config.toml
dataset = "synthetic speech, music and everyday sounds put through simulated rooms and audio effects"
spec_augment = true
targets = ["reverberation time", "distance", "source", "number of effects"]
num_classes = [5, 2, 4, 4]
arch = "ecapa_tdnn"
loss = "cross_entropy"
head_dropout = 0.2
init = "trunc_normal_002"
optimizer = "adamw"
eps = 1e-08
max_steps = 5800
weight_decay = 0.0
Rows from block 7, named by matrix and row number. Each number is 50 + 15 x the weight over its row's rms, rounded and kept within 0 to 99. All counts start at 0. After the name is the row's rms in percent of the matrix's.
# mid00: scale 1 width-3 conv, dilation 3 (model.blocks.7.mid.0.0.weight, 96x96x3), inputs 0-23, a 3 kernel for each
mid00.2 100:39 38 37 53 55 53 70 74 72 45 47 51 44 51 48 36 32 32 42 50 56 99 99 99 64 51 53 50 47 51 46 41 47 40 40 39 45 49 47 51 54 56 49 53 49 47 53 53 53 45 53 43 42 39 58 58 54 62 55 58 35 46 46 45 47 51 24 40 47 48 66 67
mid00.3 106:49 51 66 52 51 41 54 62 51 37 33 52 47 48 60 54 43 55 61 31 37 56 62 82 43 48 66 36 31 23 47 50 55 66 45 18 45 46 78 55 51 31 53 46 52 51 46 36 53 53 76 65 46 14 46 52 76 48 42 46 59 52 22 56 53 35 48 52 46 58 57 39
mid00.4 099:54 42 67 43 48 70 31 68 68 48 55 59 71 57 75 49 58 55 48 71 46 68 66 76 44 50 71 59 70 72 62 62 76 45 41 67 53 44 58 46 43 43 66 70 74 33 48 81 63 52 75 50 40 67 55 61 66 49 50 65 53 51 62 42 46 66 76 56 73 45 67 62
mid00.5 102:47 48 72 38 46 57 31 48 56 36 44 41 61 47 73 45 46 33 54 69 50 53 44 41 39 45 76 55 49 63 60 44 74 49 32 53 48 45 43 21 13 19 54 40 44 36 45 57 45 44 70 47 27 53 47 49 57 52 42 70 51 58 52 46 45 66 61 53 58 18 50 14
mid00.6 096:71 53 32 47 27 25 62 31 20 29 50 43 47 56 49 31 53 53 47 43 47 31 46 54 52 51 45 59 63 66 55 60 51 49 48 66 09 40 45 76 78 90 51 58 58 47 31 43 64 65 52 49 51 67 37 40 35 57 62 53 42 47 61 49 29 33 45 49 75 37 49 60
mid00.7 102:57 52 60 56 37 32 64 48 49 35 34 44 62 49 53 55 52 63 48 47 61 62 59 73 42 41 50 47 42 43 59 51 57 59 27 08 55 51 67 56 41 42 62 59 59 50 37 31 51 52 61 57 27 09 45 39 58 39 39 45 56 23 14 57 44 28 74 72 51 63 57 62
mid00.8 098:45 46 40 49 43 53 69 69 66 42 49 58 49 56 49 41 37 32 52 64 62 97 99 99 63 50 50 45 47 48 50 52 49 44 34 36 52 52 54 68 71 65 50 51 50 42 45 54 44 45 39 46 42 36 54 58 54 56 60 50 35 37 45 47 39 55 30 44 48 50 64 74
mid00.9 099:52 44 61 31 28 60 07 44 45 52 54 58 57 52 67 71 66 61 49 68 35 43 55 60 51 47 66 61 61 71 62 59 72 28 46 67 59 53 57 25 53 54 68 68 76 31 33 69 62 47 60 29 52 71 59 61 60 54 51 65 50 59 67 36 33 61 71 39 65 10 71 62
mid00.10 084:54 53 22 44 51 39 54 51 15 67 60 65 35 36 30 64 50 46 55 55 39 61 50 48 54 60 36 43 41 45 30 37 28 17 59 64 57 51 46 13 54 57 39 27 39 43 56 46 71 72 22 18 63 68 46 43 42 42 36 42 26 59 76 44 53 43 51 49 54 17 67 50
mid00.11 097:74 56 37 44 29 29 58 33 29 33 46 45 50 58 58 25 50 50 43 41 47 33 48 56 52 54 44 50 51 56 58 55 48 49 52 60 09 38 45 83 83 95 45 57 60 44 29 45 57 64 50 50 50 66 34 44 35 54 56 51 45 43 56 49 29 34 46 45 74 37 48 61
mid00.12 095:68 52 46 34 40 22 46 29 13 45 58 63 53 62 58 43 68 55 42 35 29 23 34 30 46 59 55 57 59 64 49 58 55 52 80 68 26 56 68 67 62 56 52 63 61 34 47 38 52 59 54 64 91 78 41 65 64 54 57 62 52 68 64 40 48 30 39 47 67 53 54 41
mid00.13 093:63 53 42 33 36 28 38 27 12 34 55 57 59 64 55 47 67 50 42 38 29 22 36 32 35 50 47 59 61 60 53 58 48 60 71 70 21 63 67 73 70 55 54 60 58 41 48 51 44 57 55 73 81 71 34 56 58 52 58 57 59 69 62 40 47 36 43 65 67 52 58 34
mid00.14 100:52 56 46 35 46 35 65 46 33 74 72 73 57 56 58 84 81 74 55 39 59 49 53 56 57 57 59 64 62 65 62 55 55 29 63 65 60 55 50 32 58 52 72 68 70 33 45 42 54 52 44 29 61 61 65 65 61 57 63 61 25 56 69 35 47 39 48 38 73 27 50 44
mid00.15 105:55 43 30 55 42 51 42 50 39 30 50 32 34 48 32 30 48 37 30 25 41 35 51 37 29 40 09 39 49 45 54 59 44 47 43 44 16 45 38 79 64 63 38 56 48 55 41 53 28 37 35 47 45 43 43 49 13 33 43 36 42 32 40 52 42 47 14 15 62 68 56 56
mid00.16 095:31 36 87 40 41 53 32 36 56 34 36 40 62 47 84 42 47 36 68 71 45 68 60 72 43 49 90 56 51 68 62 49 89 60 44 42 40 39 41 30 36 32 58 46 64 41 50 56 42 40 85 53 41 36 34 42 53 46 44 84 70 58 40 42 46 56 52 58 46 37 46 33
mid00.17 095:81 54 38 41 17 31 48 41 18 35 47 57 51 56 59 37 58 62 49 55 33 28 47 45 53 53 50 58 58 63 53 53 52 45 53 71 13 48 54 63 67 64 54 60 60 38 20 45 71 64 48 51 52 70 38 52 55 56 60 57 42 48 66 50 24 37 53 35 64 26 60 55
mid00.18 098:21 39 26 60 64 36 68 49 15 55 55 68 28 34 41 69 69 70 71 28 35 55 45 46 45 49 45 61 63 57 23 50 40 42 69 42 43 50 75 31 54 34 58 68 64 49 59 17 39 43 38 38 66 40 49 54 68 52 63 58 56 64 23 50 66 27 54 61 61 74 52 15
mid00.19 097:68 51 65 37 23 44 56 48 66 54 33 42 81 52 71 60 51 57 60 55 49 67 51 63 65 55 71 66 45 53 73 52 69 33 28 29 72 54 61 20 38 23 82 59 65 50 35 51 79 62 75 33 29 25 71 44 55 63 38 59 36 46 49 26 19 41 71 71 57 43 54 45
mid00.20 098:45 43 72 67 65 46 63 57 46 32 32 37 65 49 81 37 37 39 65 59 65 54 48 79 54 54 79 56 44 48 54 40 65 44 39 32 38 39 56 16 28 14 51 35 54 64 61 44 65 66 86 46 36 31 41 40 59 64 44 66 69 57 48 63 63 45 58 65 69 36 36 36
mid00.21 091:57 51 53 62 61 64 56 63 43 64 59 61 70 63 66 62 56 60 45 41 22 73 82 76 59 62 62 59 61 58 59 61 64 48 71 72 64 61 69 41 51 55 66 61 66 52 70 59 56 64 70 50 72 68 63 70 66 66 59 60 45 71 70 58 51 61 68 36 49 52 79 43
mid00.22 098:52 25 59 57 63 60 42 59 83 33 41 48 72 47 58 26 43 50 34 59 26 68 66 64 38 33 65 44 50 67 46 20 70 53 54 58 53 38 48 42 29 33 46 46 60 49 64 74 48 36 56 52 55 60 51 42 62 57 39 67 54 67 57 53 57 61 72 54 52 51 65 56
mid00.23 099:78 53 37 49 34 31 61 41 35 24 45 40 52 60 54 21 45 44 42 36 44 37 57 60 47 51 43 51 54 57 56 58 50 51 53 59 01 34 42 88 88 86 45 56 58 43 35 46 61 60 48 53 50 59 32 40 26 52 56 55 50 50 58 54 35 35 36 45 71 45 49 56
mid00.24 105:48 50 49 45 49 54 67 70 67 50 56 52 52 61 66 39 34 26 53 67 69 96 99 96 59 51 48 39 48 39 50 49 48 32 35 30 53 56 55 63 68 54 41 40 41 44 51 46 39 40 42 37 36 31 53 53 51 57 58 50 28 48 47 43 49 53 33 57 65 52 71 65
mid00.25 100:61 74 61 47 38 35 39 39 36 40 33 36 54 58 36 60 48 54 33 37 31 47 54 55 48 48 34 38 39 36 50 55 30 27 24 40 60 52 62 37 48 55 43 50 40 52 40 30 46 63 41 26 27 41 64 53 51 46 49 33 35 27 39 57 39 39 82 74 54 51 56 64
mid00.26 113:57 47 71 44 42 60 15 50 55 53 51 60 81 52 75 65 62 55 55 73 42 66 52 47 53 44 85 73 64 73 75 60 77 51 36 60 58 47 53 40 39 32 80 75 78 43 43 66 63 45 73 53 36 60 57 56 60 60 49 79 58 58 61 44 41 61 83 66 67 33 56 37
mid00.27 101:76 51 29 40 29 17 61 35 26 29 40 35 47 46 44 20 38 41 34 33 47 30 41 38 48 47 36 49 51 54 51 53 48 44 46 46 12 37 39 69 69 59 45 56 48 33 23 31 58 50 46 43 50 54 36 40 28 50 52 46 39 43 46 48 30 20 27 39 67 48 50 55
mid00.28 111:66 46 77 43 53 66 26 57 57 54 58 60 87 64 76 51 50 51 47 66 40 68 59 57 58 48 70 61 73 82 79 66 84 51 55 57 63 51 57 53 35 31 78 77 76 34 57 69 65 53 75 52 50 55 60 54 63 60 52 74 57 72 59 40 52 62 82 67 63 53 66 45
mid00.29 111:65 47 71 36 35 61 21 55 63 43 53 49 79 61 80 52 57 47 50 72 54 56 50 62 60 55 79 63 64 72 74 61 76 48 34 58 55 49 57 45 34 31 78 71 70 28 44 65 68 52 78 52 39 59 57 53 60 64 51 75 56 60 60 38 33 60 76 59 59 35 55 42
mid00.30 099:64 31 27 43 29 41 42 33 32 46 56 54 27 41 42 41 59 55 25 13 36 30 47 39 39 42 26 62 64 63 49 51 42 56 53 51 14 39 42 89 72 60 48 61 58 40 41 52 32 41 35 55 52 54 36 41 29 49 54 52 49 48 47 45 33 42 22 43 75 60 57 48
mid00.31 095:69 65 61 46 58 65 30 28 43 30 16 29 53 48 41 46 39 43 24 37 60 32 35 35 50 33 31 16 17 21 45 43 34 40 50 34 55 43 52 50 53 34 36 39 36 43 59 56 62 50 35 41 45 41 48 34 44 42 34 34 29 41 41 50 64 70 80 74 70 28 35 27
mid00.32 116:61 47 78 50 49 62 31 55 57 53 53 62 90 63 84 50 55 51 52 67 43 72 53 60 60 47 78 64 64 77 79 64 85 56 50 63 56 52 56 50 39 38 81 79 86 40 50 68 67 50 86 56 49 61 56 54 68 61 46 77 65 72 61 45 51 61 83 72 71 56 62 36
mid00.33 108:46 34 39 47 38 53 33 44 39 32 51 31 33 47 37 30 47 36 28 21 43 39 63 52 38 49 14 29 38 31 56 56 48 48 38 44 31 56 47 70 59 61 31 58 49 50 39 54 21 32 38 52 39 45 53 55 29 38 48 34 40 32 42 42 32 48 28 23 63 62 57 49
mid00.34 107:55 39 72 32 34 60 20 49 61 45 52 56 76 50 76 56 60 53 55 70 44 57 56 54 52 47 74 67 69 74 68 53 76 42 35 62 54 48 59 40 32 37 69 65 75 26 39 72 64 47 77 47 35 58 53 57 57 60 50 69 60 53 58 36 40 67 75 60 68 34 58 51
mid00.35 098:76 60 40 43 27 31 63 37 26 29 50 41 52 65 52 29 49 48 52 41 48 35 49 59 52 56 42 49 54 53 55 61 46 50 55 61 05 37 41 84 85 91 45 55 52 51 36 45 61 63 44 53 51 61 35 46 33 51 55 51 48 46 56 45 27 28 44 52 67 38 48 61
mid00.36 108:30 31 39 30 32 62 06 47 56 36 44 50 55 42 47 38 45 35 47 64 40 23 44 46 50 43 60 59 61 61 36 19 54 47 40 59 59 54 61 41 37 35 42 40 43 23 29 70 40 39 58 54 48 59 44 42 46 66 54 57 51 53 59 34 32 60 61 37 66 38 67 52
mid00.37 106:32 42 63 48 46 43 26 42 55 43 34 63 43 26 53 51 43 60 70 64 36 56 52 70 39 30 67 47 34 41 29 24 54 64 46 29 37 37 67 57 51 22 35 24 53 45 53 33 37 23 47 68 52 24 47 49 89 44 27 56 60 57 31 48 50 44 59 70 49 51 56 37
mid00.38 112:32 28 60 38 29 42 35 30 60 59 52 51 59 39 66 53 52 50 60 53 63 68 54 69 48 56 82 69 53 55 63 42 66 57 32 19 49 41 44 04 21 13 70 48 60 42 40 47 53 35 73 49 27 13 44 46 50 56 49 73 50 42 32 47 27 43 52 59 59 39 34 39
mid00.39 097:26 49 41 47 60 22 41 40 03 61 65 76 31 43 53 64 66 73 74 39 46 52 53 60 49 59 55 63 61 57 43 63 56 48 69 35 45 53 80 29 50 34 66 72 70 38 64 17 39 43 46 46 65 36 51 66 74 55 61 63 54 64 25 51 64 22 55 67 66 64 46 18
mid00.40 097:48 61 53 56 40 43 55 44 43 38 33 57 45 41 34 63 55 65 43 18 27 51 48 59 39 40 44 42 41 35 29 38 32 61 33 16 51 46 71 56 53 36 36 40 37 59 35 33 41 52 41 64 35 16 48 49 77 33 38 33 72 33 23 57 40 40 83 64 42 73 68 63
mid00.41 107:48 32 58 46 44 61 10 46 53 23 38 29 70 50 54 27 51 35 44 56 32 46 57 53 37 36 46 36 48 55 48 43 74 58 56 57 23 40 29 77 49 46 48 56 54 41 56 75 44 42 58 60 57 57 26 39 23 45 50 60 54 68 57 46 51 62 76 42 65 52 78 63
mid00.42 096:82 66 40 50 16 30 55 42 29 22 46 44 51 61 55 23 54 48 63 53 50 35 53 61 60 55 49 48 56 62 50 52 44 44 39 65 09 48 52 60 71 78 49 57 52 56 22 52 71 60 49 45 44 59 35 47 37 57 57 50 51 48 61 53 23 41 52 44 74 30 56 60
mid00.43 097:46 50 51 54 53 55 87 85 71 48 52 51 50 55 53 43 31 30 41 56 53 90 99 91 63 44 48 44 55 50 42 46 44 34 34 34 52 50 49 56 64 57 40 48 42 48 50 53 44 40 41 34 36 33 56 53 57 61 58 57 34 49 50 43 52 51 32 57 57 47 67 68
mid00.44 103:53 59 57 60 45 49 52 42 34 36 36 53 57 56 51 46 48 55 47 37 51 65 69 75 51 49 52 32 33 28 46 51 47 68 32 14 47 49 66 49 46 41 51 48 49 61 40 36 50 57 60 65 34 18 54 56 73 44 41 44 61 20 17 58 46 39 76 58 34 65 54 58
mid00.45 098:85 62 41 45 16 21 64 38 25 36 50 49 46 54 49 30 54 55 58 49 51 29 45 50 61 54 48 51 56 57 61 59 51 46 44 60 16 45 48 69 68 76 53 58 56 44 20 32 70 64 51 48 48 55 38 48 41 55 57 54 45 47 56 49 21 30 53 40 78 34 48 62
mid00.46 104:53 53 65 33 45 65 20 49 51 53 58 60 77 63 73 57 54 58 56 67 46 53 57 55 55 55 72 70 76 69 73 71 74 54 45 63 62 54 60 43 31 39 78 78 78 27 43 68 57 57 65 53 44 68 65 63 65 63 63 67 59 54 64 38 40 69 75 52 59 35 59 45
mid00.47 109:47 61 60 47 21 24 46 55 52 38 43 53 48 46 44 63 60 64 44 36 26 57 62 62 45 50 54 50 50 44 46 53 51 71 30 23 41 53 63 61 51 57 48 55 52 61 25 20 32 51 49 70 34 33 40 49 60 39 43 43 76 19 04 49 22 26 65 49 34 58 59 41
mid00.48 101:61 50 72 61 67 62 59 56 72 34 30 26 82 58 72 31 34 24 44 67 58 70 54 60 63 56 74 51 42 48 69 51 74 44 40 30 47 41 37 27 31 36 55 35 43 58 64 61 65 53 69 39 34 26 50 43 49 69 51 71 55 58 50 58 68 60 42 62 52 34 37 38
mid00.49 111:36 33 12 61 58 54 45 52 31 51 53 48 32 47 23 50 56 57 28 27 59 36 59 57 38 44 04 32 42 42 20 36 01 36 44 45 39 42 42 57 54 54 21 52 45 52 51 49 15 24 01 39 44 44 49 47 33 30 44 26 36 46 49 56 56 53 50 57 69 55 56 60
mid00.50 091:60 47 47 56 45 45 58 29 11 40 58 63 49 58 58 48 63 51 24 35 34 29 46 44 35 47 46 58 61 70 52 57 61 84 71 71 21 58 60 84 63 49 52 59 57 52 47 54 35 50 61 97 79 74 38 59 59 54 60 65 62 61 61 53 44 45 34 60 77 57 55 40
mid00.51 096:39 54 41 53 60 18 46 43 03 51 50 68 43 58 57 46 51 49 71 45 44 57 57 56 47 60 56 61 69 51 36 63 54 44 68 34 45 61 86 29 46 25 67 67 59 41 66 12 48 63 54 43 59 36 49 58 68 51 61 61 58 66 21 53 62 13 48 63 61 58 53 18
mid00.52 101:39 38 73 45 34 48 47 37 58 44 36 37 71 53 84 43 39 37 71 67 66 67 58 74 52 55 94 54 41 45 69 50 81 60 42 38 53 51 49 19 31 24 68 48 63 42 42 47 56 53 96 48 38 31 41 44 49 62 49 80 58 53 46 45 43 46 50 65 45 32 35 27
mid00.53 099:39 36 68 52 40 45 54 26 50 49 33 47 63 36 66 52 44 58 65 58 65 70 52 70 42 33 75 61 47 50 56 34 60 44 24 12 53 34 51 17 28 11 69 46 65 55 48 43 58 44 76 41 23 08 53 46 67 42 29 57 45 38 31 53 44 38 59 66 49 43 35 42
mid00.54 098:52 53 41 39 59 27 43 43 13 60 58 64 42 50 50 73 67 65 60 39 53 25 21 30 53 59 56 56 53 55 44 48 43 43 76 72 48 49 64 39 58 49 57 56 57 37 56 35 63 61 54 46 76 66 53 57 66 50 53 53 47 74 70 45 61 36 56 35 61 41 44 32
mid00.55 062:55 53 49 42 33 33 62 66 61 47 53 60 54 52 54 49 39 42 38 62 53 48 50 56 37 47 43 69 56 58 52 48 51 23 22 13 51 58 52 26 19 16 49 45 42 52 34 40 50 48 52 21 23 14 43 55 48 50 44 55 23 30 10 48 37 24 32 43 48 28 33 10
mid00.56 094:49 56 45 44 55 28 50 38 03 61 60 64 56 59 65 66 64 58 65 43 47 46 39 44 59 66 59 56 62 63 56 59 56 27 70 70 48 49 54 27 55 55 64 62 66 38 59 34 66 68 54 32 72 71 61 65 65 58 61 62 39 63 71 50 63 30 59 46 66 33 48 39
mid00.57 081:59 64 55 62 51 46 74 61 61 51 56 51 72 83 71 27 32 27 48 55 62 69 68 72 59 60 57 69 66 66 70 78 72 30 32 14 40 49 53 27 26 20 60 68 63 56 51 54 57 63 67 28 24 15 51 55 58 60 62 62 34 30 34 57 42 44 42 31 38 43 43 55
mid00.58 090:61 48 47 33 42 40 37 39 24 36 61 62 56 56 56 38 56 51 33 52 35 15 33 40 40 53 51 49 60 64 46 54 58 70 72 90 16 50 59 75 61 59 46 60 57 35 51 56 47 50 48 79 87 92 32 55 61 47 58 59 58 63 73 47 47 54 52 40 68 51 65 43
mid00.59 098:58 57 54 41 43 45 44 45 24 64 62 61 41 44 44 82 82 82 52 51 29 34 48 31 61 61 58 62 65 65 50 48 50 33 60 70 44 46 43 32 55 52 59 59 56 37 44 48 60 52 48 34 56 68 61 58 54 67 66 68 37 55 71 47 44 46 60 33 69 22 55 42
mid00.60 101:70 53 35 48 33 27 60 39 34 25 45 38 43 58 48 19 43 41 43 33 44 36 53 57 48 51 40 48 53 58 52 62 47 51 51 59 03 36 41 86 83 87 43 55 56 47 34 42 55 63 48 53 52 62 32 43 28 51 55 49 48 48 54 53 35 41 38 40 67 43 48 62
mid00.61 066:48 52 52 41 30 29 48 49 46 52 51 50 49 49 56 49 60 54 45 53 49 38 37 44 42 38 50 55 52 67 37 39 48 18 22 17 41 53 55 21 21 16 48 46 46 46 27 28 38 37 54 24 22 18 49 58 64 41 40 59 24 32 19 46 36 32 43 47 55 27 26 33
mid00.62 113:51 59 59 26 18 28 49 45 44 51 49 59 55 51 46 72 66 66 34 30 24 59 61 61 48 49 55 55 51 50 52 61 55 46 19 28 62 59 65 49 48 53 58 57 60 37 30 21 45 51 48 49 27 31 55 55 67 49 46 48 48 22 01 17 12 20 68 58 44 54 59 53
mid00.63 111:39 27 67 40 56 66 18 53 62 31 41 42 67 46 61 30 44 45 24 58 37 55 53 57 30 30 63 43 57 70 40 22 71 55 46 55 45 42 38 56 37 34 39 44 56 32 58 76 31 35 59 54 49 59 45 38 51 50 44 72 46 63 57 39 59 67 63 38 60 39 59 51
mid00.64 108:50 53 56 32 24 32 53 40 45 41 31 44 52 51 41 51 42 54 27 31 43 56 58 62 54 50 47 32 33 29 43 48 36 44 30 26 55 44 58 47 47 44 44 42 45 33 26 24 56 59 51 43 35 25 55 48 57 41 38 35 29 23 29 32 27 26 63 53 35 53 55 65
mid00.65 102:30 38 28 59 65 37 61 50 24 61 61 74 31 34 28 62 63 65 69 53 41 66 55 62 42 57 49 61 64 55 22 43 24 47 66 41 43 47 75 28 45 33 55 58 49 50 66 27 45 50 35 43 63 37 40 52 68 50 55 52 58 66 32 57 66 25 63 69 60 74 59 20
mid00.66 092:53 52 51 37 46 54 39 47 29 36 55 58 57 63 65 32 59 63 32 47 20 31 59 48 32 45 50 50 65 68 46 56 57 55 63 99 17 52 60 71 58 66 46 62 64 38 58 65 45 62 56 66 74 99 37 50 59 55 62 60 57 58 78 42 52 56 67 36 60 41 70 55
mid00.67 094:71 53 36 41 32 41 43 40 33 24 48 57 52 53 53 30 55 60 58 61 22 31 40 38 51 48 53 55 56 58 41 43 52 44 47 84 11 43 49 57 59 69 49 53 65 42 28 52 67 61 44 43 48 79 33 46 47 55 53 52 42 50 69 53 33 49 65 40 63 25 59 48
mid00.68 085:50 63 42 58 44 33 75 66 38 35 44 32 44 62 45 76 51 30 33 68 25 35 50 58 10 44 33 60 52 51 44 44 48 44 28 69 39 52 37 22 40 66 53 49 40 55 43 42 41 68 44 40 29 70 55 55 39 49 50 52 51 37 64 68 42 36 48 41 43 09 39 67
mid00.69 098:80 59 40 46 27 25 66 43 33 30 44 44 49 60 52 28 53 49 51 43 49 35 49 55 54 57 45 55 49 56 57 57 45 46 52 60 11 37 43 78 76 90 49 62 59 45 30 36 66 66 46 48 51 64 33 47 38 56 55 57 45 47 57 48 29 28 44 38 65 36 43 61
mid00.70 102:59 67 58 74 41 35 43 39 30 44 38 54 52 45 36 63 53 60 40 22 45 56 53 65 47 40 46 41 44 43 45 47 40 61 41 09 51 42 56 48 54 37 44 46 47 74 38 35 46 45 43 58 43 12 53 45 64 48 46 49 70 29 24 68 48 45 76 57 42 54 59 60
mid00.71 112:37 38 40 48 50 60 40 23 28 45 47 26 46 53 50 44 37 20 17 09 32 44 46 42 45 43 19 39 38 37 57 61 54 67 56 58 46 50 39 63 48 47 45 52 44 46 49 52 25 44 44 68 59 60 51 44 22 55 49 40 53 42 54 47 49 56 33 56 63 62 40 40
mid00.72 099:44 39 50 68 54 85 59 69 86 52 57 59 62 43 56 52 57 63 35 56 22 66 70 60 38 42 54 56 56 61 43 33 51 56 47 62 68 54 43 50 44 43 51 48 53 64 52 81 31 46 49 53 43 61 56 53 57 53 42 56 53 53 68 64 53 79 65 57 51 64 66 41
mid00.73 105:56 47 63 25 44 65 08 50 49 45 52 55 74 59 67 51 56 52 48 67 41 52 53 58 57 51 73 64 66 65 68 66 68 51 42 66 63 56 62 48 33 43 71 76 68 17 42 68 60 52 68 53 46 65 56 59 62 64 58 67 52 56 61 31 37 62 71 54 56 26 53 40
mid00.74 103:64 61 58 35 48 33 44 31 19 60 66 71 61 56 58 70 74 69 46 31 29 36 35 36 57 63 67 62 71 71 56 60 53 44 78 70 45 55 63 55 60 53 64 67 64 33 44 34 63 64 64 55 83 67 59 68 73 60 64 70 50 65 71 37 46 38 42 35 64 44 57 38
mid00.75 105:40 44 64 45 21 37 43 19 50 62 40 51 64 43 68 58 48 57 54 46 62 69 56 77 59 52 81 66 48 49 62 45 66 66 36 21 57 42 52 06 27 17 71 49 66 57 42 42 56 48 75 54 22 15 56 48 60 54 37 64 52 38 32 44 24 32 56 60 54 36 35 43
mid00.76 098:60 51 47 44 46 46 46 46 17 61 63 59 52 53 54 70 68 63 51 51 34 31 36 30 55 58 55 61 58 64 55 54 54 32 65 81 49 51 47 30 51 56 62 66 65 40 47 54 70 60 54 35 63 75 61 57 63 56 61 63 37 56 89 52 48 51 57 28 66 20 54 37
mid00.77 095:38 52 43 42 71 32 54 73 55 50 48 70 56 45 59 49 41 49 70 84 60 65 69 86 43 66 53 57 63 44 31 52 40 45 63 48 40 48 79 39 46 48 41 49 43 34 77 21 52 66 57 41 57 49 44 55 71 57 50 51 53 71 45 37 74 22 53 82 49 60 62 36
mid00.78 107:57 48 66 37 39 63 08 47 47 42 51 57 73 55 69 48 53 50 47 70 39 47 52 50 52 57 76 60 65 69 68 60 77 55 42 62 57 49 59 61 43 34 75 73 75 27 38 74 58 49 75 59 43 55 54 52 65 59 55 66 59 56 60 41 36 63 71 52 56 42 62 40
mid00.79 094:63 55 43 32 50 20 43 33 10 51 63 67 49 58 56 47 67 54 48 31 35 26 26 34 42 56 58 53 61 64 48 55 49 52 89 68 25 55 68 60 61 56 54 63 59 36 58 33 53 56 54 62 99 69 43 64 69 57 63 57 52 75 62 36 55 31 44 50 68 53 55 35
mid00.80 094:68 68 48 27 22 38 71 72 59 34 39 44 35 34 25 58 65 62 39 56 51 35 46 45 46 46 36 24 29 27 30 36 31 42 16 31 48 59 63 61 39 46 26 31 33 30 27 31 49 56 49 42 20 31 55 52 57 36 41 28 25 35 30 23 28 26 50 47 47 58 57 66
mid00.81 100:78 59 43 56 38 52 70 40 38 24 44 37 43 62 51 25 45 44 41 28 43 47 66 66 45 50 38 45 50 49 59 64 50 56 48 62 07 40 33 96 86 86 51 65 57 50 42 58 46 63 50 52 46 64 32 40 24 50 56 46 42 47 60 61 43 60 26 49 65 45 50 63
mid00.82 116:45 45 64 27 12 51 28 25 60 53 46 48 55 32 59 59 54 59 54 48 53 63 51 69 57 49 77 62 49 53 54 38 58 38 23 15 51 41 47 13 33 16 60 44 55 25 14 34 53 41 65 38 24 11 53 48 63 52 34 58 35 31 31 22 03 44 46 51 56 40 40 40
mid00.83 103:51 61 41 40 34 37 34 39 31 55 44 52 47 51 26 66 56 57 34 31 44 46 51 52 37 40 23 36 47 42 36 44 19 17 30 33 51 51 57 40 53 57 35 49 41 43 39 28 24 36 13 18 30 39 64 51 50 35 47 32 22 27 39 41 38 32 73 69 57 56 64 71
mid00.84 099:80 59 45 50 25 37 60 41 35 23 42 43 49 61 63 22 42 46 41 37 47 30 56 57 49 50 38 49 58 58 53 55 50 53 49 58 04 40 41 92 83 75 47 59 60 47 34 42 61 60 48 54 52 59 33 41 29 52 55 51 47 50 55 56 29 38 40 47 74 46 54 59
mid00.85 098:63 60 64 62 56 43 62 53 37 24 20 44 48 45 36 53 46 58 52 42 60 55 50 61 45 38 49 27 28 20 48 45 40 58 41 17 42 37 70 49 56 33 42 34 36 64 53 39 46 52 64 50 38 16 46 44 71 42 38 38 52 36 38 69 64 49 58 56 53 54 54 41
mid00.86 110:63 57 69 53 58 56 49 56 56 38 35 33 67 55 78 32 36 32 36 58 48 51 52 61 50 54 70 32 31 43 64 54 79 30 53 69 57 43 41 17 42 58 50 48 58 45 54 59 65 66 74 31 55 68 50 55 49 47 48 63 50 63 68 51 57 57 49 41 32 31 54 53
mid00.87 098:31 43 61 38 47 28 23 30 27 40 44 37 55 39 67 53 54 47 69 68 49 53 50 61 45 49 86 67 56 59 44 40 69 64 34 36 34 44 42 26 32 15 46 35 51 39 53 27 48 41 77 57 33 33 34 51 56 60 48 75 73 66 39 37 49 30 66 60 50 39 53 27
mid00.88 102:36 47 73 48 40 31 43 53 38 51 47 56 43 34 67 59 48 59 57 39 37 66 66 81 49 48 74 62 46 40 54 49 74 73 44 15 48 50 74 58 51 27 63 50 66 50 47 27 43 46 74 73 50 14 49 48 76 54 35 60 72 45 17 46 32 24 48 49 46 60 60 30
mid00.89 106:64 43 46 50 31 51 38 54 44 15 35 28 60 49 53 17 46 34 24 55 48 38 59 47 42 43 30 43 52 49 59 53 58 50 41 57 14 47 33 79 61 56 52 53 56 43 44 68 45 43 52 51 43 57 27 38 10 51 44 50 46 43 49 50 36 46 52 37 69 49 68 61
mid00.90 112:58 58 49 38 24 32 40 38 38 46 45 45 39 52 32 62 55 54 20 41 36 40 48 48 53 57 43 39 38 35 46 46 29 37 27 39 51 51 54 47 51 52 38 49 38 44 26 27 39 54 38 35 32 42 59 50 49 47 43 37 30 18 12 36 19 33 64 64 50 42 53 47
mid00.91 097:50 68 68 47 46 59 05 29 44 29 45 60 50 43 51 22 34 39 32 57 16 28 29 36 30 48 56 53 53 54 50 52 67 81 60 65 30 45 69 61 40 33 49 53 55 44 43 62 35 45 44 81 63 61 21 44 66 57 56 58 73 64 57 61 53 65 52 44 37 45 43 18
mid00.92 086:45 38 45 72 19 28 66 41 46 36 33 33 50 48 58 49 43 51 47 60 61 46 43 48 39 47 57 65 64 72 34 43 47 29 21 17 39 40 36 31 30 26 46 47 54 66 23 27 49 48 56 27 23 18 29 41 44 46 56 61 39 26 29 79 26 27 50 42 55 40 46 47
mid00.93 096:81 62 36 35 24 27 50 26 13 38 51 54 55 59 52 38 56 59 44 46 42 29 35 40 54 54 50 54 59 60 52 54 52 45 53 70 16 48 56 63 63 71 48 58 59 37 29 39 69 67 48 49 59 77 38 51 51 60 62 56 42 52 66 45 31 31 48 40 67 39 54 54
mid00.94 092:37 55 30 49 58 36 47 41 17 62 52 49 30 39 30 61 55 51 48 46 45 33 28 30 60 50 38 45 42 43 29 43 43 30 66 69 46 36 42 22 46 51 39 44 44 44 54 40 76 64 35 29 65 72 55 47 50 49 48 48 34 57 72 49 54 37 52 34 49 22 45 45
mid00.95 092:58 67 63 36 29 42 55 45 51 35 24 39 62 49 56 52 54 58 51 49 54 54 55 62 48 41 53 46 41 37 50 49 50 29 12 04 46 51 60 36 31 33 49 44 50 40 50 44 62 66 73 25 13 05 46 46 62 47 36 48 40 33 31 32 36 44 75 69 47 50 55 54